config.toml
arch = "resnet"
model = "self-supervised image encoder"
dataset = "rendered solids tumbling over patterned floors"
train_examples = 97500
image_size = 32
crop_scale_min = 0.3
horizontal_flip = true
color_jitter = 0.4
method = "simsiam"
norm = "batchnorm"
activation = "mish"
padding_mode = "replicate"
depths = [5, 5, 5]
kernel_size = 3
stem = "deep"
avg_pool_shortcut = true
widths = [80, 112, 176]
projector_hidden = 1024
projector_out = 256
projector_hidden_layers = 2
init = "trunc_normal_002"
residual_init = "scaled_by_depth"
optimizer = "soap"
beta2 = 0.99
lr = 0.0012
beta1 = 0.95
shampoo_beta = 0.99
eps = 1e-08
precondition_frequency = 20
max_precond_dim = 512
merge_dims = false
one_sided = false
adamw_lr_other_params = 0.0016
grad_clip = 1.0
adaptive_grad_clip = 0.1
cautious_weight_decay = true
ema_decay = 0.995
steps = 7300
batch_size = 128
epochs = 9.6
lr_schedule = "wsd"
decay_fraction = 0.3
final_lr_fraction = 0.01
warmup_steps = 210
weight_decay = 0.4
adamw_weight_decay_other_params = 0.01
Rows from block 2 of a small self-supervised image encoder, named by matrix and row number. Rows with one number belong to one channel. Each number is 500 + 25 x the weight over its row's rms, rounded and kept within 0 to 999. All counts start at 0. Numbers have three digits each. After the name is the row's rms in percent of the matrix's.
Before each channel's rows are labels from the 100 images, of 14976, where the channel reaches its highest value: "patch colour" is the nearest of a few named colours to the mean colour under the peak; "top examples" is what is common among them. Only what is clearly more common there than usual is listed. The data: rendered solids tumbling over patterned floors.
# convs0: first 3x3 conv (model.blocks.2.convs.0.weight, 80x80x3x3, each kernel summed), inputs 0-79
# convs1: second 3x3 conv (model.blocks.2.convs.1.weight, 80x80x3x3, transposed, each kernel summed), outputs 0-79

patch colour: pink
top examples: black object
convs0.41 108:553522508522490522510536530469438482473451521509483495508516512507529498461466465520524511477505483492500476487500511498456478492461483481511464519477533557517548456500531486503474505544483516489503512457497527516498469473515484510523508501
convs1.41 116:552531480470505499477515486522506485554506474522488504458518490502486561489525536491495521458513464502490498479457486540503477507549531459482477519512495509489529501538507490511519528460477477499508463511521508491453508500472513560484488493

patch colour: black
top examples: black object
convs0.29 122:496511536528521487515492497504531507478536476479487525507422539534508497536538542459459486523480484497490477518529512494517491449521495488494436481483512529492503495500498521496494485490497516513480497532514499494505430452503499475464486479
convs1.29 092:528471502509505507467494477502489493529464508491485506490453520508479490530504502536439552529493522497463505500478485463520531524508480496445528493515523516510465435485510503482519490485524454470491534491517503474531445509529523489463504487

patch colour: white; pink
top examples: black object
convs0.11 106:519507521516475499471461493491537491531524468496513458539421500466498525499510515491519544504477506493504457484500491481498542475473543545469496488542505477504532480496451507529492511471525517493507472543484506473506527469518503516511466490
convs1.11 079:460554496469499490527513504480497502464496492503484530494547483512480453523478538519478489488493471519460564542526511502522492532545513489537505489469477494477482520480510493516528487494460497502495502468510504521523460487468519532485539553

patch colour: black
top examples: black object; its colour: black
convs0.32 117:512467492500512454484523497472532514497504485490525517514482545518467464488523474517508496509479530500482473470524466494447515495538491513473567500517517515504473546489516490483483491487468521486509449468474488502520565467530517464513476510
convs1.32 093:495478509504469540479480480513478494506452495439487495561516476499485504523499516502503498521526501506526507502482506484466523553476504506481505464490486530509501442501435486476501512515500432478501526496505463501484475541469507476468471480

patch colour: pink
top examples: black object
convs0.71 097:522528468541494518465502501460473499498490522505492470513493482497485541475511520481497523497484470483479452516470454523504520499474442509476514553513512526482528432468539474515512548514507478490526515484515510470501476510473466499490516468
convs1.71 103:530560504458490500492496488490504516490494556501518534463504501508463539479534491498486510473480460476477462483481479530490456459490499520468488492433508478468519484508499488506487464490493526507538495478507484513496451508521445466523489503

patch colour: black
top examples: count: four; black object; spring
convs0.33 092:493449452511502478511484503459460478516527496514473498575506525511488511483511483472454477522494500505469532481470508470475512523484505518467524521510479479499516531503494491473550489498531509547476538452477510464543471498483500489487484484
convs1.33 095:519480484476479510479498451564541498507505503488485491424507453448514516505485533491528514492494445493508488495509469474492481524536473506515505477532487506511500462464532509480481496487494493476500481489494521554453498502509542518510468503

patch colour: brown; black
top examples: spring; cube frame
convs0.64 097:538495478534532456492524499520461459519498462537482461506560476515507490508483459512501516504473510463507517467511510557499492474489486474443542532495509459484517471502489502499514523482492512503534544513493522489489522509490453533520504492
convs1.64 087:470508504486458523512540501527515517520505534485543530472507527490491475507511504483479479453507471524500488488462517427476526475537511510522498515458500544487439528480498520521535500510526452511512509452507492489479496520533473513502481512

patch colour: white; pink
top examples: white object
convs0.15 089:505506510494528535538505510425507533517508500493502507475458510516507517517485514456459507498430516481485440485477511483524442488491493524486500485529518518496485489482515477505454492512532482482472497531473500470513513458465488531492488472
convs1.15 093:480488502507528529475485488543509477520484489538470513530482513502466485580487527524505511499468451507480484489484453468507526497467508482495503457508486490532537468478469519502511486545489474511471514492490531474550487533508498505491519547

patch colour: brown; black
top examples: black object; spring
convs0.60 097:509491442523535474498522479508538520514475541493513456490490535513473497488516503527494532465471505505515535491495525484479533451517532494553522451533465505497529514514449492510507526471558505496526483520491463521485510521515497518469506496
convs1.60 095:493539472492475509445507489521464475529513492508491516443496514488511482469516468471523490476520480503501496489462516474492508517468501502475485504496488464498456518460512561491544432517499488504523506509444503466497463498482486510453517504

patch colour: brown
top examples: jack
convs0.13 092:484465500542496470496502518451498501448491508500489474489541490511517468483534504516464482519436514483496453490500472495480506531532494429476531552464480508504524478487501490494474479476488480471497529477512480522495491479520542524483513525
convs1.13 092:525463503520489526472489462470506483467561514475540521516509473479478497497494426508472461514546539468491530502505533471467488520526463451499501479528531485483477513530499468516482483518504502516502489500490492473515522509491487506537489535

patch colour: black
top examples: black object; its colour: black
convs0.45 096:523491475522528507465483501497472531511532515519512509503446499526468475502538472476461542480430490516457482493485482527500486501495478454478525506506498519490492519513492441506463512458440535501507529476493508504497509454520497502507521522
convs1.45 093:505530549481506507517467494492524481521500490476505510475485531477524495474463551491489509510499464494475482478592504459481511519543485511478506492501492471464502460467542509505482489483507498463509530545476517549514499529489490485539501501

patch colour: pink
top examples: black object; jack; its colour: black
convs0.78 092:480456483488509487531486512467478469501511482512496492455434456544541487497510532511526480486489510496512527513455498496481467438519477486536480440475508491517491512488530522459484506498533469485506497485512515483521507472491482451503491475
convs1.78 109:519474484523467513476482507462498503521485420510537500531523509518479520525534495504485492510522496493454506510503474524492457491483475487544501506541507467524516496490520485478489499523492498539498478484495485533544475487500518465517497411

patch colour: white; pink
top examples: bowl
convs0.40 098:482502445509499543518519480472500498513452553542468472543500488520492499472443524507476502510495475508496528503519477532506539506492493468435471508532449452510521514471499474526503469495477511492510506518522481514514468493505467496504494522
convs1.40 105:491494533473479462500486508474506506471460487529511513508501492483480475534524483501471531531530514461485498480468502477485477492528472508561539515514498542521500452492502469543512478519501474448470468517502504490490488477452548522450500505

patch colour: white
top examples: black object
convs0.38 109:515502470531496479535534514505501462448473515573485502556545510517520442485475510465493538536525512484497514474499523482506509513526492516552504465476494482511549462476492506522532509482528530514496505476509477492500502478511506516514499488
convs1.38 123:479444516469541501424498460485540513519460506476507491468478488505476518483455482508462471514520550513525491479468524525497513477485522496465518495473495506494450503487493498543475507491490479483492476526494484490494535510544461503498525510

patch colour: black
top examples: black object; its colour: black
convs0.79 086:481474538488503517481517499515479542483548460528535502466492497492502486472533508568509494505541495462485510484518519519498478471473490499492515485515484510492465448488515524537493506537489480486532511525482479502530512556546518438504490512
convs1.79 105:523507461517482501477499509489491492489472515443493513506519550475495448492467482480496503508494575514503505480485494471470530513544461495489435541470496525497514463521502486447484508471509473458495481501515516463510480488526498519512516492

patch colour: white
top examples: metallic; white object
convs0.77 116:514499523522496481468468494467527519496489504552536486500441503521489524481526492493545506538444477486470463513467502486514447480484478498467532504500504477483471512505498509525507523455487500470511531505466541461494541469480532507501530512
convs1.77 115:484515503527542537514474467547502502522558498468502463501488511472468483513467526506469454497480561484505479489518503484486551484471481495506508509501499488464503558458495483503479489481520516474468496488501492521489492526484509509556450497